config.yaml
input: "mfcc"
spec_augment: false
num_classes: 3
arch: "transformer"
activation: "relu"
moe: "top_k"
positions: "sincos"
beta2: 0.95
beta1: 0.95
Rows from block 2, named by matrix and row number. Rows with one number belong to one neuron. Each number is 50 + 10 x the weight over its row's rms, rounded and kept within 0 to 99. All counts start at 0. After the name is the row's rms in percent of the matrix's.
# fc1: MLP up (model.blocks.2.mlp.fc1.weight, 512x256), inputs 86-171
# fc2: MLP down (model.blocks.2.mlp.fc2.weight, 256x512, transposed), outputs 86-171
fc1.242 087:34 61 37 60 54 33 42 68 63 51 47 41 40 55 41 53 60 42 46 46 42 50 58 54 40 53 46 49 58 47 49 66 60 53 50 32 33 45 44 63 48 53 44 49 37 54 73 42 59 47 48 71 59 41 59 48 47 64 27 34 45 54 28 54 57 72 33 49 56 37 40 49 53 58 48 44 37 64 41 36 39 31 43 44 51 57
fc2.242 099:50 57 49 41 46 67 51 35 47 32 52 58 44 48 50 31 60 48 51 52 64 49 69 39 43 45 76 57 66 56 48 47 63 57 54 60 39 68 46 43 42 49 36 54 45 52 49 48 53 72 76 61 33 57 54 43 44 45 36 51 44 33 48 54 55 51 42 72 30 47 59 27 50 53 46 46 47 66 45 46 46 48 57 42 50 50
fc1.243 086:34 55 58 46 41 35 51 58 54 46 44 64 44 49 44 56 50 51 68 50 67 51 53 55 56 40 71 49 50 43 48 46 49 42 38 26 21 50 45 55 41 43 46 42 47 60 54 38 45 56 52 45 56 40 62 69 49 33 56 59 45 42 47 43 45 35 49 45 54 40 27 61 50 58 42 53 43 48 45 54 56 56 64 54 40 60
fc2.243 097:41 52 54 51 47 60 48 67 54 57 54 71 44 53 45 57 47 48 44 57 42 47 55 53 47 55 55 44 70 55 60 45 32 59 42 43 52 49 38 54 79 49 46 52 44 56 50 42 50 61 61 53 58 56 47 40 43 57 73 56 61 55 60 54 32 29 51 58 67 25 58 40 53 64 35 50 29 47 47 53 46 65 49 49 57 55
fc1.244 083:54 83 48 46 32 42 53 49 62 65 61 53 63 53 30 31 58 46 46 51 53 43 51 57 66 54 45 33 54 42 39 50 47 52 66 53 59 58 46 51 32 43 54 56 41 58 32 52 54 47 50 75 66 51 45 55 68 62 29 65 32 50 42 48 40 45 42 57 53 46 56 60 45 51 52 58 50 32 56 44 45 67 64 69 54 49
fc2.244 094:57 44 64 49 42 54 40 60 39 61 62 49 60 61 47 34 37 43 50 54 36 52 62 52 47 50 51 42 52 44 59 52 53 68 22 47 49 53 53 45 55 39 46 53 54 54 39 43 45 56 43 47 68 50 54 57 58 45 71 55 48 59 59 65 55 44 49 47 54 45 43 44 17 49 63 64 52 51 57 71 46 50 22 57 49 48
fc1.245 105:37 51 53 43 53 42 44 53 50 81 51 53 55 54 68 86 39 54 51 49 54 51 53 33 59 63 53 37 81 61 66 57 54 72 32 30 53 48 33 43 58 45 52 51 31 63 48 47 50 50 47 52 40 53 58 51 47 47 61 38 67 40 55 58 57 68 60 59 51 32 46 40 54 49 37 53 45 52 58 47 56 49 29 38 51 56
fc2.245 114:41 60 32 51 72 57 48 45 43 54 61 57 51 40 55 52 53 44 62 48 50 54 58 68 50 63 63 47 57 37 40 43 48 52 64 55 41 50 34 59 58 48 41 68 79 48 41 54 51 44 30 43 51 65 59 23 53 48 50 51 45 66 34 51 49 46 49 40 46 45 57 43 37 33 51 55 45 44 54 48 27 56 52 63 70 47
fc1.246 077:46 63 47 33 34 47 53 41 58 50 52 38 66 35 45 53 56 61 68 45 57 50 34 44 60 46 59 71 53 53 46 50 77 47 58 61 52 60 33 44 53 29 66 54 39 54 53 42 48 50 38 48 37 58 52 63 42 53 33 52 40 52 59 27 63 48 55 37 48 53 54 44 53 47 63 38 49 63 47 29 59 58 42 31 51 29
fc2.246 076:46 60 52 53 51 39 61 64 51 60 50 43 48 46 66 52 47 60 65 55 44 75 52 52 61 45 55 37 45 57 45 39 42 78 56 49 46 60 56 80 57 54 46 62 58 49 59 52 46 53 43 45 45 53 65 61 50 54 60 67 54 43 45 52 58 50 18 60 51 53 49 55 45 32 58 51 34 60 50 40 29 65 52 52 66 43
fc1.247 092:50 29 55 70 47 28 43 63 56 42 28 56 52 43 53 27 52 39 41 50 53 34 42 52 45 32 51 49 45 43 65 46 59 50 50 47 45 36 45 29 55 43 37 45 39 45 41 61 45 61 37 40 57 45 44 40 48 58 48 54 45 54 55 46 45 46 35 65 35 56 41 29 48 45 39 54 51 54 53 56 58 70 63 53 37 47
fc2.247 105:49 67 47 46 56 63 39 88 47 57 39 52 58 51 54 39 58 64 50 44 62 40 64 53 53 70 37 61 40 49 50 51 48 52 64 52 52 60 51 40 50 37 57 59 71 59 54 50 34 44 75 51 47 48 46 50 50 54 50 52 68 58 45 47 28 47 46 44 41 40 61 58 48 61 58 56 46 48 42 51 41 41 42 29 44 51
fc1.248 111:53 47 35 41 37 81 45 51 38 50 50 68 37 40 47 73 70 40 45 68 59 34 46 37 31 49 54 63 39 50 49 44 65 42 48 45 38 55 49 32 53 29 35 45 35 54 54 44 53 47 57 45 43 59 48 58 45 48 32 34 57 54 44 62 53 43 50 39 42 55 28 68 53 49 28 55 52 45 55 44 46 55 56 50 62 55
fc2.248 083:48 40 59 43 63 52 57 56 53 44 50 27 48 61 48 50 52 43 44 48 48 64 35 46 40 48 45 48 43 39 42 47 66 69 42 52 41 57 59 67 37 62 57 46 65 65 54 40 54 33 37 53 61 46 42 57 58 65 54 60 56 67 46 53 53 63 53 55 54 55 26 40 47 47 37 55 50 59 61 48 47 48 58 49 57 43
fc1.249 092:50 55 52 46 66 55 44 57 45 38 51 67 64 47 34 58 49 51 45 48 40 53 47 42 48 65 54 51 47 57 47 38 50 66 42 59 56 45 47 48 42 58 57 51 49 42 46 54 61 54 52 43 50 46 41 55 41 44 32 54 40 51 81 60 48 56 48 48 45 46 42 60 49 41 49 55 53 39 39 63 45 63 46 43 68 48
fc2.249 101:53 63 50 61 42 49 56 65 67 42 57 40 53 57 55 46 52 64 61 54 38 55 44 50 52 51 62 51 62 33 76 32 44 33 41 51 34 32 47 35 50 48 54 71 54 52 48 37 48 49 54 35 32 32 44 51 54 53 45 69 46 51 38 36 45 40 53 22 49 65 44 52 43 46 49 41 51 43 35 53 58 55 45 42 63 54
fc1.250 097:59 58 61 62 58 47 54 47 56 48 51 66 41 40 42 37 48 53 35 47 62 34 47 48 44 47 37 36 65 61 67 46 44 54 45 50 40 54 53 58 57 85 40 44 63 56 48 45 53 53 48 42 52 44 55 59 56 60 42 65 49 54 37 48 54 58 51 52 53 51 56 54 46 43 73 51 56 51 46 55 47 44 52 48 53 39
fc2.250 105:71 38 45 57 38 53 64 50 53 45 60 54 31 47 64 51 52 48 54 59 49 56 54 64 36 31 46 46 14 55 50 74 50 50 54 52 27 49 57 51 34 52 52 63 40 41 29 55 55 67 41 62 65 61 37 54 42 65 51 54 31 52 51 54 42 42 31 51 65 56 40 51 64 53 63 42 41 49 69 49 65 30 53 50 54 59
fc1.251 134:59 44 46 69 63 19 60 52 57 49 35 44 43 50 53 52 37 62 52 53 40 53 49 47 57 57 51 79 56 65 50 44 61 52 62 36 44 55 56 50 36 56 55 48 49 46 51 53 69 42 42 50 45 52 50 51 46 62 57 68 37 48 50 46 50 40 54 55 62 52 19 44 56 55 64 47 61 46 62 49 48 46 44 44 60 44
fc2.251 114:51 54 45 58 44 47 53 45 50 49 49 55 50 51 44 49 56 47 56 63 48 50 63 48 58 35 52 58 40 61 48 51 60 39 57 52 54 48 55 50 45 45 45 43 50 50 56 51 72 18 42 52 50 41 40 40 51 47 62 57 53 55 46 59 54 53 40 38 64 43 07 47 60 42 42 30 67 39 53 48 51 56 54 47 71 45
fc1.252 079:51 43 63 48 37 54 50 57 60 77 50 55 51 56 70 51 37 42 70 69 41 64 56 55 29 46 48 63 44 58 50 56 53 59 56 41 68 38 49 52 48 46 51 49 56 45 54 42 41 35 52 46 62 47 37 41 68 56 43 64 50 71 65 53 38 42 42 30 38 39 58 39 62 68 43 53 52 35 49 41 39 51 48 43 60 47
fc2.252 081:72 62 55 50 66 46 57 59 65 58 55 44 69 51 75 42 49 57 50 38 34 56 33 40 58 63 49 35 47 38 60 35 53 46 45 55 54 62 49 34 48 39 40 62 57 40 43 56 40 53 50 52 34 57 53 59 38 57 33 40 49 35 45 55 46 41 55 55 50 53 42 49 58 42 41 46 48 42 51 63 42 54 36 57 46 53
fc1.253 095:26 67 47 58 54 52 65 47 61 49 55 44 52 53 67 32 56 47 39 61 49 59 47 42 59 40 59 56 83 47 60 49 61 63 71 43 45 66 45 46 40 49 47 35 58 45 62 41 52 40 39 49 59 41 50 44 44 49 45 48 32 55 51 44 45 42 64 41 48 47 58 54 41 35 46 54 54 64 36 57 37 52 53 60 58 53
fc2.253 104:42 55 55 49 60 53 49 61 58 48 49 55 63 52 44 42 54 57 44 38 52 37 45 39 59 54 48 41 52 45 43 34 38 25 28 51 53 79 60 46 49 61 46 38 54 50 41 60 55 63 67 47 49 57 37 40 54 47 71 50 45 51 39 57 35 43 54 42 54 44 39 55 63 70 52 38 65 49 37 33 67 67 47 36 43 38
fc1.254 082:38 32 62 31 55 52 71 55 36 47 45 45 47 49 60 39 33 39 70 51 56 53 41 31 51 43 37 34 42 52 37 38 31 47 48 38 59 55 66 51 58 30 48 56 46 44 53 50 56 55 48 53 36 20 46 61 47 49 48 66 51 37 45 48 48 37 37 61 67 52 45 50 60 44 26 46 74 43 45 47 55 65 45 45 49 36
fc2.254 084:37 54 57 62 35 44 61 59 51 49 48 52 58 26 47 48 53 36 52 56 53 57 56 53 56 26 53 40 64 59 47 47 65 50 37 42 49 45 42 33 40 60 39 51 56 51 53 48 47 81 59 56 46 44 56 46 51 46 24 54 26 57 50 54 47 47 45 42 37 37 47 45 54 60 43 61 56 53 46 50 54 70 63 44 35 43
fc1.255 081:52 58 39 54 42 62 62 53 55 50 36 50 64 56 50 66 60 47 48 44 65 57 38 62 50 37 35 46 55 46 65 63 50 41 57 42 45 44 47 58 48 50 42 45 49 64 40 58 59 43 60 38 48 78 48 52 46 51 37 57 45 56 50 47 56 46 37 56 26 47 38 48 47 36 48 68 46 52 55 50 58 42 58 55 51 42
fc2.255 077:48 50 56 57 52 38 44 51 49 58 33 45 53 65 54 52 60 39 64 34 56 49 31 47 51 41 43 52 54 34 72 57 28 52 60 45 46 63 57 68 56 35 49 46 41 60 45 48 59 54 78 47 37 57 50 52 44 50 41 43 42 36 42 56 34 59 66 44 71 50 34 56 54 62 58 60 44 40 38 55 42 38 56 66 50 52
fc1.256 100:47 35 40 36 50 52 35 47 50 47 49 48 51 38 37 63 49 41 55 64 57 49 53 36 46 67 37 57 61 43 49 31 66 52 37 60 47 53 49 52 47 61 61 62 39 63 61 58 40 43 61 45 45 55 55 71 60 65 56 44 51 64 60 45 44 60 40 49 62 43 57 61 30 47 41 49 51 35 46 61 59 49 31 54 68 50
fc2.256 096:35 53 64 64 54 41 66 63 53 59 56 43 45 50 62 77 58 47 38 52 55 72 57 56 52 43 43 62 41 38 43 50 39 18 46 54 54 76 46 59 53 38 56 56 24 65 54 46 62 44 44 53 47 46 37 39 49 58 37 56 48 46 63 41 50 49 43 31 67 39 52 48 54 59 45 61 65 50 46 45 56 50 48 57 50 58
fc1.257 109:56 47 38 65 53 19 48 60 46 51 37 41 53 49 41 39 22 54 47 47 36 54 47 34 54 60 54 75 44 58 62 46 42 59 62 33 56 57 54 47 50 63 44 58 51 44 50 43 65 56 48 50 46 44 43 46 47 53 42 52 29 42 46 53 52 43 70 62 54 47 39 52 41 42 55 47 49 54 57 54 63 30 37 52 57 39
fc2.257 090:44 48 44 51 41 45 48 44 49 48 51 49 54 54 43 41 49 52 46 36 48 41 40 33 56 75 42 52 40 52 46 48 44 27 50 42 31 57 71 39 38 41 47 49 52 42 47 53 43 66 55 51 59 62 54 41 42 38 52 45 67 53 56 40 39 47 51 38 46 49 03 48 67 54 53 34 46 48 42 54 33 48 50 46 45 50
fc1.258 112:41 45 49 52 47 39 50 43 37 48 50 35 49 40 58 42 25 35 57 47 44 55 48 52 59 58 60 44 63 56 36 41 47 58 80 40 60 49 55 50 59 53 43 41 35 47 57 51 40 53 54 45 43 60 35 61 53 62 53 69 39 57 50 37 63 47 48 38 46 61 29 40 45 48 50 55 52 52 57 75 72 67 57 60 40 54
fc2.258 098:59 70 37 57 52 48 47 62 53 50 34 46 52 49 46 45 47 58 39 53 57 46 47 46 46 30 58 68 45 55 53 44 63 41 59 31 56 54 34 56 35 40 58 39 55 44 45 60 62 55 52 62 53 62 51 54 60 58 34 56 49 59 53 50 65 48 47 65 53 30 30 30 51 55 58 43 53 63 45 43 48 61 60 53 60 44
fc1.259 091:55 42 42 65 37 60 57 55 46 66 57 50 54 41 51 39 53 59 54 37 66 43 49 80 53 42 57 45 45 61 58 49 41 53 48 52 48 50 55 63 53 27 68 45 70 53 32 57 59 34 36 55 56 47 62 38 71 51 58 65 59 59 36 43 32 34 47 59 48 44 50 55 44 67 53 59 60 45 62 44 57 53 35 43 46 40
fc2.259 091:53 42 72 44 52 47 35 43 55 63 39 48 64 34 49 46 62 38 59 51 32 36 65 36 53 59 57 67 47 59 59 40 51 62 57 52 48 48 42 48 57 39 40 55 56 40 48 31 35 41 56 37 50 54 57 40 61 45 33 38 54 62 66 47 50 56 51 30 33 67 44 31 37 66 42 57 50 43 58 64 39 56 50 61 49 31
fc1.260 101:40 35 59 57 64 57 44 61 39 49 63 43 49 52 35 70 58 43 35 48 35 59 53 60 42 37 35 44 69 60 50 49 28 42 58 35 45 44 33 54 45 55 39 63 39 51 41 48 40 47 63 51 51 45 36 60 59 40 41 52 61 38 50 42 40 62 51 38 63 49 37 35 62 46 60 57 50 45 60 59 45 52 58 55 36 50
fc2.260 081:44 47 42 54 56 44 53 48 54 52 39 68 58 50 50 41 51 68 51 52 45 38 52 59 50 59 63 55 44 45 37 55 70 47 47 42 46 45 34 22 51 59 48 66 38 62 49 36 51 72 59 39 33 47 42 54 37 43 61 38 53 46 51 48 66 44 57 48 66 45 54 42 56 43 55 68 51 37 38 59 47 62 46 53 69 55
fc1.261 081:54 46 64 53 57 16 46 60 53 48 45 40 34 54 63 78 50 50 68 45 54 39 32 63 53 57 51 41 36 57 43 50 47 60 60 51 45 44 36 36 35 56 40 50 50 54 53 54 47 50 60 58 46 48 38 50 61 47 29 49 61 44 29 50 73 49 44 50 39 44 29 64 54 52 52 48 56 46 43 62 58 65 72 45 46 61
fc2.261 083:55 61 60 57 42 47 59 37 39 54 52 59 46 49 46 47 48 36 44 54 56 53 47 20 58 60 55 70 61 48 50 56 48 56 56 36 42 57 41 53 43 49 38 51 57 48 46 44 50 27 60 41 56 48 35 53 39 54 52 59 49 35 31 40 41 37 54 45 53 56 58 63 62 31 54 61 49 68 33 35 78 56 52 73 59 63
fc1.262 078:45 31 53 40 44 47 57 55 55 55 51 35 49 52 47 54 53 66 48 53 47 46 63 48 31 61 44 57 55 48 33 49 62 46 44 29 38 37 51 35 45 48 53 53 50 44 40 38 44 45 37 52 55 54 36 36 47 47 47 43 34 54 46 39 69 63 43 50 47 58 66 58 44 57 43 55 44 38 40 35 56 49 65 28 40 56
fc2.262 077:43 44 52 56 56 66 52 39 49 40 43 69 48 38 46 35 65 40 69 65 59 55 56 43 56 44 58 59 54 56 39 28 56 33 25 49 54 48 43 57 50 44 31 46 47 45 43 38 40 41 52 54 31 62 54 48 51 46 53 48 42 53 45 56 48 55 54 34 34 45 55 41 50 41 44 49 59 62 40 59 39 48 45 57 64 55
fc1.263 091:48 52 30 39 62 58 42 51 60 54 53 42 38 67 49 55 52 38 63 46 54 61 44 37 57 51 38 74 42 49 43 50 44 55 44 61 58 45 48 37 50 55 61 53 42 40 57 38 48 68 30 54 65 61 37 41 35 64 56 37 57 54 55 55 48 58 38 75 51 61 47 45 64 61 47 45 69 50 58 56 50 37 54 41 31 40
fc2.263 089:52 70 46 53 47 48 37 50 61 63 54 59 56 52 45 38 42 55 51 57 40 47 52 35 54 56 44 34 47 42 63 40 26 32 51 42 54 47 42 34 61 57 56 37 49 53 43 57 56 64 52 48 48 43 49 59 55 51 68 40 63 60 42 51 50 55 51 86 45 52 49 44 60 43 53 31 39 45 53 48 55 50 60 53 59 31
fc1.264 083:54 68 33 46 66 36 48 61 45 58 44 61 50 43 71 53 51 52 58 60 44 38 69 47 46 41 54 59 52 66 40 59 49 44 38 58 56 50 47 58 62 45 48 33 69 44 59 43 24 53 53 63 53 67 40 48 34 50 60 38 54 59 41 64 36 57 44 48 42 46 66 51 72 57 53 43 49 50 56 25 81 39 38 36 54 70
fc2.264 089:54 66 48 55 35 51 43 53 45 56 49 53 46 53 58 50 48 43 35 51 57 31 68 44 44 50 37 44 64 71 45 59 57 35 67 65 63 45 54 57 49 45 63 38 48 58 42 59 47 56 50 60 54 44 48 47 54 46 61 41 42 55 71 48 51 56 57 72 50 47 39 77 34 31 41 46 43 40 49 40 25 55 56 52 65 50
fc1.265 101:50 52 54 55 38 42 68 52 47 41 42 46 41 56 40 41 54 50 31 56 26 50 52 60 44 49 55 66 67 71 43 56 53 31 44 39 70 51 53 41 31 63 45 35 44 43 58 58 57 59 50 61 61 46 37 56 46 38 43 34 42 61 50 43 37 51 40 55 53 42 54 67 66 34 48 55 50 52 46 53 63 64 47 50 53 67
fc2.265 110:54 66 43 63 33 29 46 35 71 61 54 51 69 64 54 54 57 42 51 40 44 44 54 27 55 51 40 50 53 38 76 46 43 74 54 43 44 68 40 50 64 62 62 60 59 49 37 32 52 56 42 51 40 36 30 50 48 66 69 63 39 51 48 39 47 62 66 55 45 41 45 39 61 55 48 59 54 44 43 50 45 70 51 61 46 57
fc1.266 099:47 52 33 53 49 38 42 54 57 57 63 37 48 72 53 56 35 39 30 65 37 65 46 55 48 56 41 37 42 60 47 51 57 46 39 36 39 46 42 31 63 56 35 49 51 45 52 58 49 47 45 55 60 31 51 46 54 68 31 47 30 59 42 35 40 44 54 55 69 57 58 52 37 41 35 48 61 59 60 42 56 30 64 43 49 64
fc2.266 099:55 56 41 45 62 53 46 53 37 54 42 39 64 67 54 53 56 73 42 63 72 43 56 32 51 46 47 42 54 44 36 54 51 64 61 56 32 45 56 53 48 52 45 53 50 37 55 42 47 59 83 50 45 37 57 69 41 58 43 64 47 56 50 28 56 38 47 52 64 37 46 26 38 69 54 51 29 43 44 52 80 59 60 61 47 47
fc1.267 105:40 36 42 45 53 50 41 43 28 44 38 39 44 41 50 65 51 48 45 63 48 43 54 32 43 46 55 72 48 55 42 51 31 58 49 33 61 47 40 35 51 52 53 44 53 63 58 38 47 36 45 46 50 48 70 52 55 54 42 49 52 43 38 64 44 52 52 51 44 54 42 45 65 58 33 53 63 51 38 56 54 55 60 56 49 54
fc2.267 095:38 73 60 59 48 60 53 60 50 55 61 34 50 58 71 33 45 58 48 30 46 50 46 51 54 51 63 24 33 49 47 55 65 71 71 44 49 54 50 53 55 51 53 47 56 53 38 53 60 41 28 51 41 45 62 43 43 45 47 49 35 50 45 54 50 48 50 42 51 52 43 47 50 34 49 57 46 49 58 43 62 52 45 37 70 27
fc1.268 084:51 35 33 48 46 59 36 40 41 63 34 53 51 41 34 71 63 42 41 46 41 35 35 50 50 62 43 37 65 51 59 66 46 44 64 45 42 59 54 62 74 57 67 61 42 41 45 45 61 55 72 41 42 57 50 42 46 52 52 61 21 54 51 48 51 47 34 46 59 51 58 53 54 55 51 39 33 70 54 44 62 37 45 40 68 49
fc2.268 082:39 38 35 45 42 41 54 78 52 37 49 38 41 57 39 59 50 59 49 49 54 66 42 35 29 58 58 41 40 59 39 61 43 57 33 36 57 46 54 50 42 48 55 36 61 35 63 40 27 40 48 54 33 51 45 40 50 46 62 49 43 49 42 61 65 45 50 52 44 51 28 45 42 47 53 39 69 46 41 47 59 47 43 43 34 52
fc1.269 090:52 61 59 49 47 52 59 52 51 39 63 57 46 33 65 48 51 71 38 30 58 35 55 27 58 61 59 59 57 57 52 38 53 44 46 51 61 56 62 34 46 35 46 46 39 43 42 47 49 33 78 47 39 48 53 35 44 27 45 56 48 65 35 57 54 57 56 52 66 52 58 64 45 45 58 49 44 56 46 43 63 66 37 47 53 44
fc2.269 087:56 74 56 56 60 40 43 35 43 39 57 55 56 60 60 74 56 43 61 49 60 45 40 62 54 56 34 55 42 54 54 56 45 46 39 57 46 45 52 55 61 56 55 51 51 48 37 43 67 59 42 34 32 44 38 36 53 49 50 57 36 48 44 60 59 63 42 47 40 47 43 59 46 54 66 71 50 38 64 55 56 25 31 43 63 50
fc1.270 091:56 46 50 51 47 60 53 49 63 55 53 52 59 60 29 33 67 37 67 53 44 56 46 37 62 57 48 48 45 60 60 79 35 68 32 48 56 41 55 62 53 53 57 43 69 59 45 46 49 55 49 50 70 44 43 64 47 38 56 51 39 50 47 43 50 58 55 59 61 34 47 52 44 65 46 51 49 53 36 38 58 54 58 66 57 60
fc2.270 100:82 43 36 46 40 34 48 67 45 56 56 45 48 48 58 50 46 56 77 45 52 39 34 51 55 31 66 43 31 52 33 39 52 57 67 61 55 68 47 46 44 38 51 50 47 48 42 53 43 44 41 53 50 45 35 58 48 58 54 58 41 42 40 51 44 55 52 70 58 58 55 47 44 57 57 57 40 46 59 56 42 57 64 46 68 29
fc1.271 087:55 45 34 58 69 57 57 54 76 41 46 46 61 66 51 42 54 47 44 57 60 41 59 56 51 61 72 57 45 45 61 47 60 57 64 50 62 50 36 62 44 58 35 36 38 70 56 50 40 55 46 65 56 52 49 48 56 50 52 37 40 53 45 69 42 60 58 58 51 45 52 46 47 53 56 48 36 46 39 45 46 62 50 36 53 56
fc2.271 091:44 54 48 56 52 50 56 50 44 53 45 58 61 50 53 51 54 52 68 63 46 64 42 47 38 40 59 42 50 45 68 68 52 44 68 54 52 45 51 54 47 51 58 49 50 43 51 47 35 70 50 56 53 50 58 54 68 58 56 56 47 47 48 56 68 60 45 68 46 60 43 73 47 83 40 39 32 37 52 59 30 45 38 55 35 72
fc1.272 089:42 62 67 58 42 53 52 48 57 35 51 63 47 57 45 60 45 44 55 36 36 47 44 39 55 45 55 63 43 56 44 41 54 34 60 43 40 57 55 38 46 61 41 42 60 51 42 56 57 48 44 45 50 41 32 47 57 63 31 55 28 60 66 49 49 41 51 49 48 43 27 50 47 50 47 37 44 54 64 57 23 52 45 31 41 55
fc2.272 087:52 61 52 35 62 43 53 70 55 64 45 59 40 47 28 61 38 43 50 34 46 45 52 58 49 51 43 33 45 52 51 42 42 46 31 49 47 51 57 47 58 53 43 66 29 71 51 51 61 62 37 49 46 62 41 58 47 58 51 47 68 42 41 54 36 65 58 42 49 58 45 49 47 50 59 54 65 54 53 65 78 50 37 43 37 49
fc1.273 113:46 22 39 60 38 55 68 64 57 62 56 34 51 62 49 42 55 63 64 82 46 47 43 53 56 42 53 58 47 58 52 55 40 41 53 45 42 61 39 55 29 41 56 71 51 49 40 69 61 53 52 61 57 46 74 63 42 52 45 40 53 39 40 42 43 31 37 36 52 53 55 61 70 39 60 59 48 44 43 35 45 41 61 42 53 36
fc2.273 116:58 46 55 54 38 39 47 33 59 38 42 44 56 50 51 54 50 65 64 52 44 64 33 64 51 40 55 56 42 61 50 29 46 31 55 45 52 52 49 52 52 44 38 50 49 62 40 62 61 55 60 55 51 58 56 58 49 49 38 52 54 62 49 52 66 42 57 46 26 29 41 51 49 52 70 43 32 43 43 45 55 65 45 51 58 55
fc1.274 143:42 43 51 63 46 61 58 53 36 50 55 56 46 59 38 52 41 60 59 38 40 44 45 67 53 52 57 50 63 52 54 45 51 52 46 38 47 34 47 47 38 62 46 52 36 53 48 50 55 47 43 39 54 61 48 47 59 63 40 55 36 51 70 57 46 68 35 62 48 52 38 57 31 33 56 52 55 47 29 78 44 48 67 34 52 56
fc2.274 160:57 56 64 43 38 50 53 79 38 46 51 43 57 58 59 44 57 59 49 57 49 46 53 61 47 57 55 59 49 43 68 52 45 40 27 48 60 49 49 37 37 73 65 51 58 47 37 47 50 62 44 48 62 46 50 60 47 51 22 51 51 57 50 55 45 62 54 28 52 68 45 41 45 51 44 51 49 33 56 64 30 45 61 47 80 52
fc1.275 108:47 48 46 52 39 51 27 44 51 48 55 38 63 53 44 42 37 53 57 48 48 51 48 40 47 52 50 80 43 36 42 41 63 34 44 39 67 56 61 58 51 48 44 49 56 41 63 46 30 51 64 51 52 42 43 54 46 43 52 65 56 57 60 44 49 54 51 35 56 53 55 56 57 47 56 43 58 40 41 33 52 49 57 46 42 46
fc2.275 082:56 52 54 53 75 46 46 66 34 53 39 46 50 50 49 56 45 60 46 56 37 62 53 53 54 47 56 34 46 32 40 62 61 59 41 50 50 35 39 49 55 34 56 47 50 31 59 61 48 22 50 53 48 48 53 57 46 51 59 58 37 50 54 57 64 57 51 43 41 55 74 50 52 30 42 48 39 41 34 55 41 60 53 49 57 42
fc1.276 108:47 39 41 41 50 47 61 58 49 53 53 59 44 36 54 56 63 41 60 64 38 59 47 53 46 48 53 31 51 63 52 42 48 49 39 32 50 47 42 49 46 70 46 58 45 32 54 22 55 42 61 54 56 43 52 51 56 49 46 42 49 45 50 45 49 38 60 48 57 45 56 57 69 42 66 57 51 49 37 25 36 47 30 35 30 29
fc2.276 102:45 54 61 43 56 57 50 53 36 57 46 50 40 34 46 48 53 59 48 51 53 59 49 53 43 52 47 56 41 64 50 32 41 50 47 54 36 57 61 25 42 52 63 60 38 35 56 59 58 40 54 45 25 54 49 49 57 47 43 44 42 34 58 55 49 65 51 51 61 47 59 43 25 37 43 32 36 39 61 58 63 52 49 24 37 37
fc1.277 090:42 39 44 42 42 55 48 57 55 63 26 34 50 47 47 35 55 48 56 30 50 46 57 40 38 51 62 50 62 45 24 68 57 46 50 67 39 40 51 35 41 37 41 68 54 44 50 48 68 55 54 46 44 46 26 66 68 44 53 57 34 33 48 42 56 48 35 68 31 53 58 49 38 63 38 48 43 40 35 48 63 62 37 51 34 34
fc2.277 100:51 45 51 68 49 49 50 61 43 38 40 51 43 71 40 40 35 40 50 61 65 41 39 54 49 57 48 47 53 43 57 59 59 49 43 53 39 28 52 72 41 63 35 40 31 53 52 42 39 40 57 50 65 64 58 48 50 54 63 61 68 44 49 39 43 59 61 38 50 55 49 52 50 26 55 55 33 49 56 62 38 68 49 52 58 46
fc1.278 093:56 59 43 46 44 49 57 50 53 63 53 52 36 65 38 48 54 47 47 60 43 47 60 53 43 34 34 50 73 68 71 51 52 72 38 46 43 56 58 64 43 74 47 39 33 46 37 65 54 73 61 58 58 45 56 26 68 56 49 39 39 45 51 55 60 46 43 55 50 55 43 49 59 57 54 48 58 58 48 56 61 26 69 65 43 55
fc2.278 093:37 36 47 39 56 58 41 68 48 49 51 39 46 54 50 45 56 56 41 48 49 54 39 19 48 38 50 52 69 27 52 39 33 62 55 45 48 58 50 57 56 45 56 53 24 45 59 42 56 44 55 35 48 49 45 49 53 54 62 43 54 45 54 53 45 47 54 46 28 33 63 44 48 33 47 76 61 53 50 58 59 47 52 54 56 47
fc1.279 086:48 70 43 55 44 50 57 58 56 57 35 52 59 55 50 58 46 34 50 55 50 45 31 32 42 56 41 54 60 61 47 58 61 47 51 34 52 83 50 62 35 32 38 56 40 45 76 41 52 41 46 58 45 41 52 49 44 45 50 56 41 67 44 54 20 43 45 46 55 40 68 44 56 49 66 43 35 34 60 53 53 31 55 48 69 43
fc2.279 090:36 57 66 42 70 42 50 61 39 44 51 45 49 48 53 39 40 42 60 48 52 56 62 57 69 52 49 48 47 48 59 59 65 36 31 52 54 44 32 46 51 51 47 47 65 50 40 35 56 46 65 51 56 49 40 44 59 36 40 55 53 41 50 48 45 48 57 44 51 61 44 70 66 61 55 42 54 55 50 48 31 43 47 61 35 51
fc1.280 082:46 56 51 49 59 42 44 49 48 48 58 51 54 25 46 57 58 58 58 47 62 67 52 49 44 47 33 58 41 54 17 59 50 49 55 26 49 43 44 53 66 53 43 58 50 65 54 52 29 66 68 50 50 45 27 61 59 55 56 36 54 47 62 51 52 78 39 45 43 38 29 54 29 66 50 51 36 58 38 59 65 45 55 54 61 65
fc2.280 092:41 59 54 60 51 46 49 60 36 44 61 54 43 42 45 45 44 46 43 52 52 56 25 52 48 50 62 84 38 58 29 52 41 59 46 45 56 59 53 36 56 28 61 54 52 41 53 37 58 47 59 52 51 52 52 46 64 47 46 38 65 54 44 63 54 40 57 38 41 67 66 33 64 41 57 49 45 61 59 50 34 51 39 34 40 35
fc1.281 109:33 43 52 69 51 46 52 57 67 58 28 56 42 60 47 46 48 52 18 53 56 71 31 39 48 39 59 40 37 55 42 47 56 65 50 58 44 52 51 56 61 53 50 65 37 61 54 45 39 51 58 50 49 56 48 48 29 75 41 60 51 50 61 62 57 56 38 33 45 51 39 44 54 58 46 49 61 62 62 57 49 58 60 66 54 53
fc2.281 117:79 45 43 56 59 46 48 38 46 52 55 55 60 74 34 57 45 76 78 48 42 49 46 42 48 43 48 29 54 58 45 45 59 63 45 49 43 35 54 62 46 37 40 51 37 51 48 51 39 56 40 54 46 54 44 54 41 42 50 63 50 56 46 54 49 61 47 61 45 43 55 49 63 45 43 44 48 54 45 41 71 49 51 48 36 50